python train.py --encoder_arch="convnext_v2" --model="image captioner" --dataset="cartoon faces" --train_examples=101725 --image_size=64 --crop_scale_min=1 --horizontal_flip=false --translate=0.12 --tokenizer="word" --vocab_size=45 --encoder_isotropic=false --encoder_norm="layernorm" --encoder_activation="quick_gelu" --encoder_mlp_ratio=3 --encoder_inner_norm=false --encoder_drop_path=0.15 --encoder_patch_size=[4, 4] --encoder_conv_stem=true --encoder_depths=[2, 4, 2] --encoder_widths=[64, 128, 256] --encoder_kernel_size=3 --fusion="cross_attention" --decoder_width=256 --decoder_layers=7 --decoder_norm="layernorm" --decoder_norm_position="pre" --decoder_activation="gelu" --decoder_mlp_ratio=2 --decoder_head_dim=64 --decoder_fused_qkv=false --decoder_bias="all" --decoder_qk_norm=false --decoder_parallel_block=false --decoder_dropout=0.05 --decoder_inner_norm=true --decoder_positions="learned" --decoder_cross_attention_every=1 --decoder_tie_embeddings=true --init="orthogonal" --residual_init="none" --optimizer="normuon" --muon_scale="original" --learning_rate=0.036 --momentum=0.95 --nesterov=true --orthogonalizer="newton_schulz_5" --adamw_lr_other_params=0.001 --max_grad_norm=0.5 --magnitude_pruning=0.5 --max_steps=5400 --batch_size=256 --epochs=13.6 --lr_schedule="linear" --final_lr_fraction=0.1 --warmup_steps=270 --weight_decay=0.03 --adamw_weight_decay_other_params=0.05
Rows from block 2 of the image encoder of a small image captioner, named by matrix and row number. Rows with one number belong to one neuron. Each number is 500 + 50 x the weight over its row's rms, rounded and kept within 0 to 999. All counts start at 0. Numbers have three digits each.
After each neuron's rows are labels from the 100 images, of 14848, where the neuron reaches its highest value: "strongest on" is what is common among them; "peak on" is the class under the peak. Only what is clearly more common there than usual is listed. The data: cartoon faces.
# fc1: MLP up (encoder.blocks.2.mlp.fc1.weight, 384x128), inputs 0-63
# fc2: MLP down (encoder.blocks.2.mlp.fc2.weight, 128x384, transposed), outputs 0-63

fc1.325:500500421500634435417500584500549438542500429425500522500500500466500564500500592411500407500500500565479500624500500500654500398535523500456500424500586500500357500551500500534500437500500499
fc2.325:500485500500500500457500556500450431500500500392500500500553462443509500291509453500500384500500500500500500652478500545500525500500500500500454496426333500500500500500557500615550500500535577
strongest on: crown
peak on: hat

fc1.169:418540500500500522500500500500500538649500500500523500500572456420500280386500500484555531500500500455500593500500500500468500576680500591500500500500551500500521359500543500500433482500500500
fc2.169:500469500446500630500467386610500433415482514539563500500500516500493437500441633500446576521500500443500625453500420461536500508500504582500500500531558500500500399542500500577532444500641500
strongest on: teal face; black hair
peak on: skin

fc1.146:500500589500546494451579493500457547611500500500500501500500500500500377500385535500504500481478500516549500500645500500518500389500500458500514505535500500390500500500565500347432549500500500
fc2.146:500500495500331500453516500500500616362439539496425567500432438457443500509441500540500508519571500308435528500500514500500457585500361553500541500500500585500500500431451382412500467500444500
strongest on: laughing; blue face
peak on: skin

fc1.303:502500537500465467500500495500500558500582544500500535500393469485500408500444428500469508500500497503359500578500500527500317414527395500500420500620511593500428500559490500500500500500500500
fc2.303:445377501509458500500500500500573550496447500532478438518467440514495471406436500500484442590500524558500500500500529629443500439428500475480589484500500500500485567476500384406406500515500500
strongest on: winking
peak on: skin

fc1.306:549500562499504500516500500503561500505500500581540500538622548382543514489500485510500446500500588400500500506484368500456500500555363500592500500404531466500486500500516619500525348430500500
fc2.306:411455500500516422436575574514520489457391500519388500499500503500518572500498481477540500500482550373500576500500388424500466500544625500481404500500658500552647500500509500500500500526404500
strongest on: grey face; winking
peak on: skin; hair

fc1.352:500500500366500500426500500500533440500462500500614500500500500500500500458606500500500500500565500500500638510500555500500466284485500500435500500462475630500413460500500492478559500500500500
fc2.352:622475553500500536500582514500500500460500580522500589500568503607489469500500573500586500500500431534500536500620494561500500500478500500500460469580449494523500500500500332500456500500482560
strongest on: cap; top hat
peak on: hair

fc1.227:500433494500500500500500500500555500500433481500500500589500440439424500535593369500500500524596500500520625500556590556500539569367519508500500500498500537399500500416500548500552517500500513
fc2.227:396555500418500498484500372500521452486472576500537391464431434500449500386464500500467382401490500500567500539500500500512441500523500500551534500557500392477500500572532500535500503592500500
strongest on: neutral
peak on: skin

fc1.217:433500577524500500602511500350440500464500486471500480539500535518356503500500546484500500593500572500537586526500438500500500500345602552500672500409500500500501500500500500500454505488562635
fc2.217:500500590500500500500500500535441500428602517500500500467500423566500660418500500500475626500500536494500500593500472500509463560636522558486429583503461500640500411458500520554500508500540544
strongest on: teal face
peak on: skin

fc1.326:551500500413500500500500500455500518464454500500500574500500500500500640498500500468500500553500505481500500500500500448653374500609500500500459469581500444523621500599500355532666416500437500
fc2.326:500584448496500495500500500500485508503462500401500529599500500544522500531500484500557657464531500500552567493554469459500412651500578458555620500437500500500500503432424450512500500500518500
strongest on: pointed hat
peak on: hat

fc1.186:538545500434500517500500500461500500500500500500500500500551525500500500500500500418500500500542567569430422500500607500466500500500500584443581500520500500500500500471500553500500610511492529
fc2.186:480585531500500500500500496488485515505500629580526606500500430483571500500501500517500500500500574484500585430500360435652500500500432500628500527524500500500500435507447500590500488500500500
strongest on: angry
peak on: skin

fc1.366:490493540500500493500491558500500500524500500436505500686500539500441500485536500500365500519500561506500500525588512554500500454500498500500520391539500500606483504562575541499442472500500500
fc2.366:639500500584566500500500500500531429575500500500594500500587405543500494500499500500500495500500500467520500425500500539493500349500426500500500500500500500487585500500478500496500631500500500
strongest on: teal face; grey face
peak on: skin

fc1.321:526626510500444500514500500568491500500410486496500500487470500500425484499547513359511443469501500502477436423500500517500500500500500492525512500500589508500470500500598500500500500500599500
fc2.321:448434500398500500510398511474500483500496503500492500500500500622459494541500515500478431384427583515500623617500500591500500456497500500500482500514500389500500537495500500483407500578522457
strongest on: winking; curly hair
peak on: skin

fc1.89:500500576522500500500560531500484500483500500500427426500500500586500517420500500500500584562477456500352674500458500406500500500500500500500533500500548402500456500500500500500500500576456453
fc2.89:508431612500417500492450524515570415414462500594500500399532456707516593482501500553483546474466654500500500500500500500500500419526535600434500500475500480545500500519500500539500454501500492
strongest on: black hair; short hair; angry
peak on: skin; eye

fc1.255:500494509500500500500376500462500500500500622385500500480500500500500500500500500500500465605600500500500500500500500557500413500434421500541513500567479500500500500500500500500456500500500500
fc2.255:500500500500443410522500500500500500514407500496454424500500446500421500405432456552607500423500427500500485453474456479548395452574367449500500500500500447393560579500381430453472500406452500
strongest on: neutral
peak on: skin

fc1.318:500500512500602500563550500500500500399500500500500500500583500446556500500515490449502500666500500500382429500500500500500500500500500500500411500500518429500500500500500423500504457500405500
fc2.318:500500500500500449547413500500525500613500500500500500500500417337500582407405500500500608479484526550500500539482500421500412500500500545642427523549500500500422574470586500500431492500500446
strongest on: sunglasses; angry
peak on: skin; glasses

fc1.377:691467500428570523500389500500500500397500500584454496536428500500421500500561483500500500497500500500500445500500544500500473500500496468301500644489500500500500500500438500500487500342500500
fc2.377:605508555500381500519526427500500500523500500500500545500500500500490541500500500500558500500500500500544597433500459388500498482529472500500519406398546343500377486500412500500308556572419448
strongest on: neutral; teal face
peak on: skin

fc1.316:655414500500464444485572513500494500500469529486725508500500500516500507500472500500571633570425485500500500500500500486391500500531500451550431548500500459456500458500535479609500512500529393
fc2.316:556645513576384500456500500456563467500479500500514584468500427500500500500500483500561511500500500500500500500428500573500513475500597500500500427508297517500492536500512553500490496485500500
strongest on: surprised
peak on: skin

fc1.132:577500590500500536451545550500500576438500500500500581500500505569500384366380563514522514500500500412500504547514500547500500354500470500500490500555500598500500411470500500500500500500511358
fc2.132:493500426540500500500500518500500500428406500413500500500533500500611444524500528500500582500500500408500376500455500500500476569572482431500633500521457549500500500517500553484481500500500500
strongest on: laughing
peak on: skin

fc1.11:500500572500566420495500502500554391500558500500500500512464515500500500500500511500500500460500496500500500548500489450500476500633500472500500500501490500532612500353500500560534500500499422
fc2.11:500504500358500461555500436500497500500500500546500500447567500537500500500500535487474500500542515487500474380500500484380387547491430359478581470500500440610500500579435530586549574500500500
strongest on: crown
peak on: hair

fc1.113:500494561525500501505601419488529500449500566500430504494500445500500601500500500500500500481518552461596500500462592511500500479500500500436520500511500500500500500624521471500526500500495496
fc2.113:564500507500507500437500482386500581500500500500500602526502470519392483500500500516500500500500500512557577500500516500459489500601646483448500500561530500567512391480459409500487481541519500
strongest on: cap
peak on: hat

fc1.302:424508490336500500503500456520569500561500491503500500527500500500548567500514676502523532688500481522462500642500500500564531445500522417593407500589550500466506527500500500504401500500384500
fc2.302:507541500529500394488500591409500500500496423500489478500500427500527500448503501500450400544500500541500500532500500470500500500577500543500500556500500501458384641581500392500500606528500501
strongest on: pink hair
peak on: hair

fc1.260:500500536489500500518582610551500500500505500500418539500500500517515500464618500488476388500477539500548548417440500500520500500500500378528402500486471552546418500500537500500582500500500500
fc2.260:500500430500587500500500482472500463515500500500591551523557500500500500609500500500462546605500500500500500500461545502482592500460595500543500500634500595479459500461481500500507503500617500
strongest on: smiling; beard
peak on: skin; hair

fc1.350:500546500476406500500500564325500500500500500537500367500500500500573500500337476500500460470380500500500455551500500554500614500558500500619574500500500379484538500500500556500500500500634500
fc2.350:500535554500511457500500568450556500500500500500500500490503500500558500616500573500515500445500509591565500500547500500518499484582676500580385463632448428569500429500500544503431500500587441
strongest on: sad; grey face
peak on: skin

fc1.290:568460500500500495429500500522500500513503500500568500500434448571302500501500498506500500454496564438546561396494368500500500500478545500500499500500500499500500500500500492500493500500455556
fc2.290:500552405500500487458500500514711500500500500500500500573500568533646551500500500427500561465476500632500500469500500500500500500500500500500500500654558500475500500500442614500500500511500474
strongest on: winking; curly hair
peak on: skin

fc1.294:446531500500622500500500500450487500500500500604433517500500500500340492622399500564500500626500500563500392500500519500540500500447500500563500500500500451567500470428586458500494536495500500
fc2.294:500401500500500509426464500512500374500469500500489500492469395542466500500500571455558500500455500500551727504528563546455500416500422424457500509455538500528500492500512575500500500447500439
strongest on: spiky hair
peak on: skin

fc1.106:500500642469510500500516500468590500499500500472500452629570565444559589500503500500500500500500632445500433500595500523573453500500500451500495437500496500482500500575500380500500500558500500
fc2.106:621500500362500500500500500584500430500357500418450500652485500513389425556506500434398596500462527500503500514500633524451480560603500500597500500500500500500500528433500500500447500519543500
strongest on: pointed hat
peak on: hat; hair

fc1.40:500500500500500619400513576431500516500500553500500345500482477554500500500500500500500500500483500456461487500476569500500636500491500507500655500449500500500516500509500620500423500546529500
fc2.40:458500396501511466500500500426500440500500500420481500417520500496601504588494412500436499526500492500500500500483500500548669441490620500500500497500370500500554449489509607500500500482500521
strongest on: sad
peak on: skin; hair

fc1.236:500500500495500500532500500520550468500500500500500455500500395547500599500500500500500551500507511440433528500472500477547414513500434303500500500500500496500589500654500500500500458448500501
fc2.236:495500505500500407460537500452500500427531500467500500500500522500471500408500500413384500523500500500500500500500653500500500626500500500479512453459466500500500438444500500500500447556500500
strongest on: cap; pointed hat
peak on: hat

fc1.56:499515500500324500439500403493500500500576638590522453500500453540500500532520500581500645503500378554500500493500522373516500517500500500500500481500500463500500565551582500500433500532500500
fc2.56:630468487525500509500492580504540354500486500500500500542539364435486446639475500458589499589489500500537500508500563500558560446598548596500500500490584455596500572552500500500500490509518459
strongest on: spiky hair; a bun
peak on: hair

fc1.207:500500500450510500586471500470471500500558500500500500500596494437500500500500409500500432500615433524478433500565500500587500500538500500500500500500500500478555426500499509431548400530500500
fc2.207:500500500450500500631500481612633500500455442508503500483500422500505529511500466424616610500500500499500500500409500500592500500373500500405500446499541500500415500518500500514500525440551450
strongest on: surprised; grey face
peak on: clothes; skin

fc1.30:500500500551474500500500500500454406528503511586500500459574499470456586557500446546560476361371500500408495500567500658406536500494500499500500432500500438594434500500548500500500447472500455
fc2.30:474514500500500500500500592561562500489398500500492582447569500500568386460576413484664500473586500496560528459393478500515440422528500500540500435553572558526500500454500500514500599340500533
strongest on: grey face; beard
peak on: skin

fc1.336:500530546500477500390500500500506500500468546439500500500500500555500500598422592500514392447500602500507548598572500500500473386500341438354546486500500500500500500515500500500500500512544316
fc2.336:500585569500383500521500500443500464640398500559500500500500500500474526500550500500631439500500500500361500483500500500500500564500500500464500500453500384500384500500500500605500500503500424
strongest on: pink hair
peak on: hair

fc1.283:500465500500535531500485500519500368437652561443420500500550410500500500500468456593558500550549500500561500448500500420500418614500500531466472499676460435441500500500500435500500500433500524
fc2.283:365637359544566500500579500500421500557500516500500500500461500534481510644540500477500477500500525500551500450498485500396436559500445500416524500565503500500518393500487500521521545500500500
strongest on: spiky hair; top hat; cap
peak on: hat

fc1.111:500498557502426500500500437613514543500500516438500532500575500509500582525500500500570500526535608500377417516500500521484442298480432420500525516500539500296500542394502500500563571486710500
fc2.111:482500438500398500500500542468382500500495500580500480500500500500500402389482500500594447500500627500559425500500464500487500500500500606500481473536528309398487625500508500552500500500443560
strongest on: laughing; blue face
peak on: skin

fc1.32:577367500318419500500581381500500641579500500500500486500500500500529603574500500503500472473500500500500500437500558500587500500500496555500452562565500500500508398457500418500500500500484500
fc2.32:500614500668482500537477543500555479435503500500454500630587384500500500500460500398500492494529520542500475500500500477459529468467586500456469500500456500470500565500500500500553500500500387
strongest on: crown
peak on: clothes

fc1.220:634500500524500500500500500570598535575394500524500500523609467492597564500585539502473508457500500568386450526566486500569361500472500500500555500520529500493500500524558420553395500500485500
fc2.220:365500500452500500507500440521651500538500500500500370513524500516500418500500500500500500482500397500470432517549506476500500600449500500552559500500500500506500500376424515500474500500500648
strongest on: pointed hat
peak on: hat

fc1.235:500500500500500500468500500617500500469491585500437458500541500490500500500500515386464500500602500500509587475500574500500667500624500520500500500430656400500593500500591500500554500500500500
fc2.235:476495500500568489467500500534650527500500520500534500500445536500500444327500500500355412500500500500571500500500538500477595500500510500522500648500527500473320500533474577500470500500500500
strongest on: cap
peak on: skin

fc1.66:500500500512500500467520500616531572573500500500375483444500500500500548500500500500500475577500440500469437536500439558443500500500539449500500500573489500359418393536478500576526555562500598
fc2.66:573458500500507500489500500500448500500500500500536513458530500593504479595498479454443500500314500499500439500398500543500543659500500542500604500469500493420500500500500500440493453368528454
strongest on: winking; green face
peak on: skin

fc1.165:500500500500500352500557426500629500500628500500500628458500500500360422517581474500500557473500500500500374500609500479500500500576500517517500551500575414612500427500494500500403500412500535
fc2.165:547437500457622676483549464453507438452500526527500439444500500500500500566569562500499550500456500478556405468457500471477500500574450463464500476529423500500509451427490576447526587497634500
strongest on: teal face; sleepy
peak on: skin

fc1.354:462500500500500650520500555500500500500537396500485500418562500500387536544598522500585571500533523614500446500500500499500500526500473414448500500464485439418500500631418576408529500500500500
fc2.354:473500500500500464500466380500500500416500535500500500548528500477500500353411500479500478500500500458500586500500550504500472500500388583500500500493500411500472366589500302521500500500546500
strongest on: sunglasses; angry; neutral
peak on: skin; hair

fc1.322:557513500500500500500500500500617428491508500526663500500500472500500404500500500534631500620495474397398487500515473500500500500500543500549439446559500525569500506479341500500519500605500500
fc2.322:470541562468500565500579500445500573500500500500500389500622500500500500501500500500514500518594458436500500500500365490463500500535500595382500500500500500500546500544500599615538441500500500
strongest on: surprised
peak on: hair; skin

fc1.367:500263500500549482500517583470510500500500500500500550500489500444388414500609610500500442479457626500500500500553574410500497472437500499495500534465503500500363500523453477500399500401500402
fc2.367:506500500493427500519500414500500500424500500500354500564500394500500500500614500500512500500500574500500500500479500500337500500500500426569534500339500500500526659446500610535500505500482500
strongest on: neutral; orange face
peak on: skin

fc1.23:604506500459500529550515500500500422425544580532500493500500415500500500500500500500621403488500507500500502500500557500589500366549500500475500500576447500447477468500481500500500500500500500
fc2.23:500516462475401447500500481340500500491495460402500541500406500535500436466500540500500481502500486500523593500529429500446528501540500500552486418478496491500500437534463500516509453514579500
strongest on: cap
peak on: hat

fc1.131:479582427500500618500392592505500508443483622500500427559500394500500500553672537570500500568525477541407500500434500500528547500522500500500574500460500500500500496500360485514500450500553649
fc2.131:500489443506389500508508500585431550500509500588511403537437483447500500500492500620500500576586428384500437349500455591500500608500519443545611500583421460476500569500413558494500500500500500
strongest on: laughing
peak on: skin; mouth

fc1.262:500487487438606500426500532500587507500391500500515500436533464500369500500431500500500524358523624510500500500500500500500500500500500613500500577350535500500539438532500504538541500559528517
fc2.262:488500469523500500500500563488534500500500494579528492416500500519500427500466423500500500500500654490613500654500500500528468500500482500500500427547500500490478448519495606500500500483500500
strongest on: spiky hair; pointed hat; cap
peak on: hat; hair

fc1.305:612321500457363428598500500548500500462500500463649496496468307500471500484491500527485517441410500500500505418500482500500449500500488500500544595516608500500500500445519500616500500534500590
fc2.305:500557421500581500509500500491500500455500500546624500500500536447458500563500489509516505543593439500500500500467500439468462500500500500500500500492500567500480500586606374538500508659581540
strongest on: grey face; neutral
peak on: skin

fc1.346:610500500500500507500538500498584502501500565409500579500500500500462500500500500500535542632500401420500500500500500500453500450500310500505500500500530473566500443500500580500500500473430463
fc2.346:500500358500500536500500503478500500500500500500500500500532500500500500561500500500500380500500499500456529500402410650500500500500500664419460500564532500617596500432500500500361500500500500
strongest on: smiling; winking; pink face
peak on: skin

fc1.107:453491500500565500500500594500535500465500499544500500445646500459500500500532500539518560566500500500428466597517500447500378487500500500489573500500628360397406448500612435500500500500500500
fc2.107:500481500500500413500532500500504477500500391500500500459500453401500573485429371500500538550500540500500500500500500500372500500500500490587463500500500365348500519530579500500500500500500500
strongest on: sunglasses; neutral
peak on: skin

fc1.296:518500450500460487466507541450500368500607527500567500500500500500500576500386497458517529500421500474500500500500551500539500537461640525574500501412581500500497500500500500500500500505498500
fc2.296:433500500428484500500500424419500500513524396522500529500626446500675500500500540474470500500500500500562522500500456455603547500428635508408500507500500500500509541580476682507500500423500458
strongest on: sad; pink face
peak on: skin

fc1.212:500500483500500563396500472455499419500500500500438398500600500486500414500490500401432412500563500409500494500461500500500500464500500428500487490360500395500649500500428500535433500524538473
fc2.212:500500520500586558500500500318500459488500447500527500548540500500605483549500514500500527515469500491497489500500481500500629500500561465500545500567521500558425500459500627475500564471500500
strongest on: sad; top hat
peak on: skin

fc1.168:500500603500577443500500500492500500500500500500500500500500500425428500500574500500500500500376406500389500543430448500500608444567500500476488500500560500500500500446494528499390500514500500
fc2.168:524500500500414500500467500500582500500500516500500455500500479536523500506500500500433500523530482500500415491500500609514537500509551444500386609505503500500530500401500493500500501538526500
strongest on: sad; sunglasses
peak on: skin

fc1.36:511376576500500500500589495500592508500500500433467417500500500557638500500480500500440500535470629500482500500500447557500409500495472500500538360500586654500500505562594500564566500500500536
fc2.36:482500509500483500500366496500500493500524538496487380602467580569500347607483500424500585562426497389544522601500500500525462503413594500500500500558427500500500529500500519584520562543500500
strongest on: pointed hat
peak on: hat

fc1.194:528500490519629523500500500500500500534500500500500445500424536400500641500500437500477472500500500500500441464472500500500500531500491500635500499573578500500500500500520461500500500500593402
fc2.194:500500500460526500492500500528500464449500500390500464500500500500500500500500491501410500500600500500521551510500500500500500500500500500461500500520500531412509300500500707500500517515538500
strongest on: beard; angry
peak on: hair; skin

fc1.307:500534446500476500476500494414500500485500500404500466390500500500500500536500500500500531581726462502500500500499500500500519500463489500500500520500535402500500455462500337550500456500500496
fc2.307:573599500500500500500500476500417500500487500500430500500447500500702390500500427500500507516500428348500500564500459500500494480500463500500500495500500500500530596473458370500500510500500500
strongest on: beard; glasses; sleepy; laughing
peak on: hair

fc1.139:500500383500544476500500441412465681500500500500500500500500454500500500442500500500500500500510500500500589500500500500500449440500533464500643500500500500386500622500394500500500461338500500
fc2.139:500500500500495487500487500453567500500470514659592500620534500500500500434357500385500416500500477521500536500500500500500500500500500534408500430500500469495523527500500500505545343560408470
strongest on: spiky hair
peak on: hair

fc1.164:500379500500500500405397500500500500500500500500500607500500500500466500500500547500513539500500500504500582466423461500521500415501500499707540500500500688465433500500467460500500500500500500
fc2.164:513386500500500465600416451424500500339438641500500500477563500595500602500414655500500569486500500394500500399500427470500500500500500500489446412500500500426465500500500500500402539500500572
strongest on: black hair; crown
peak on: hair

fc1.351:479517473500516500500500510486528490500500583500525500392606524514432365442519439450485358500685500500641518382500494500521500500542460500394500490500591500503500500577500543500500500500356500
fc2.351:500595500429500500500539500509483500500500550500571500474632500645500467513500513500500465534500476500500498443496500500502559437501461601472500507546500623402484500526500593505500497500500370
strongest on: angry
peak on: skin

fc1.331:501544576500431500441420457500542564507535500500521481500500561500500500500426561500500562500500440500547411500500484500500500500601534500442605500510501518379500437500500500494440493500550500
fc2.331:500500500569518497500529475500465425434500500500500441500500519500500500461500500500362480557557500642518500500500423500500500431500500500500500500491460500500500500500539500468500461487466500
strongest on: sad; beard
peak on: skin

fc1.125:500500500521570562500500639508554500500520392500439500531558480472500500500500568422541534593371532444467446500500500412390500500543459500446500548500500511500526500595500461532500516500519468
fc2.125:500460500500590500500500349500537521500500500525500500500432500357637617535500553542500470475494453500495410500435500500500500455500500451505500419500500500432428500501626444500500500510500500
strongest on: sunglasses; smiling
peak on: skin

fc1.199:523477500500500533658500500500500418548555500500500500520614500553500500500500519500563500443500551521500500500533431500500500500472500660466500500500548603500409462458429562500514500462426500
fc2.199:500500493500500500500500486500500466500523500500500500580394583500500517500339490500662500500500562500500403500535603500500500500500565500500428545500500500500366423556500500445500565500577500
strongest on: crown; top hat
peak on: skin

fc1.368:431500580562500535400485543456500378500429540403500559675500500426500500416500538454500426500500500500594429478500500500508541351672500454500422493475500500500578528500500500500500457467535500
fc2.368:500472488500500500500500478452434500500500482500409469500510486516604500538455561500500570652500512500500500422500500500573461610529580500639652519500510455500490543500423500500500481426422500
strongest on: laughing; long hair
peak on: skin; mouth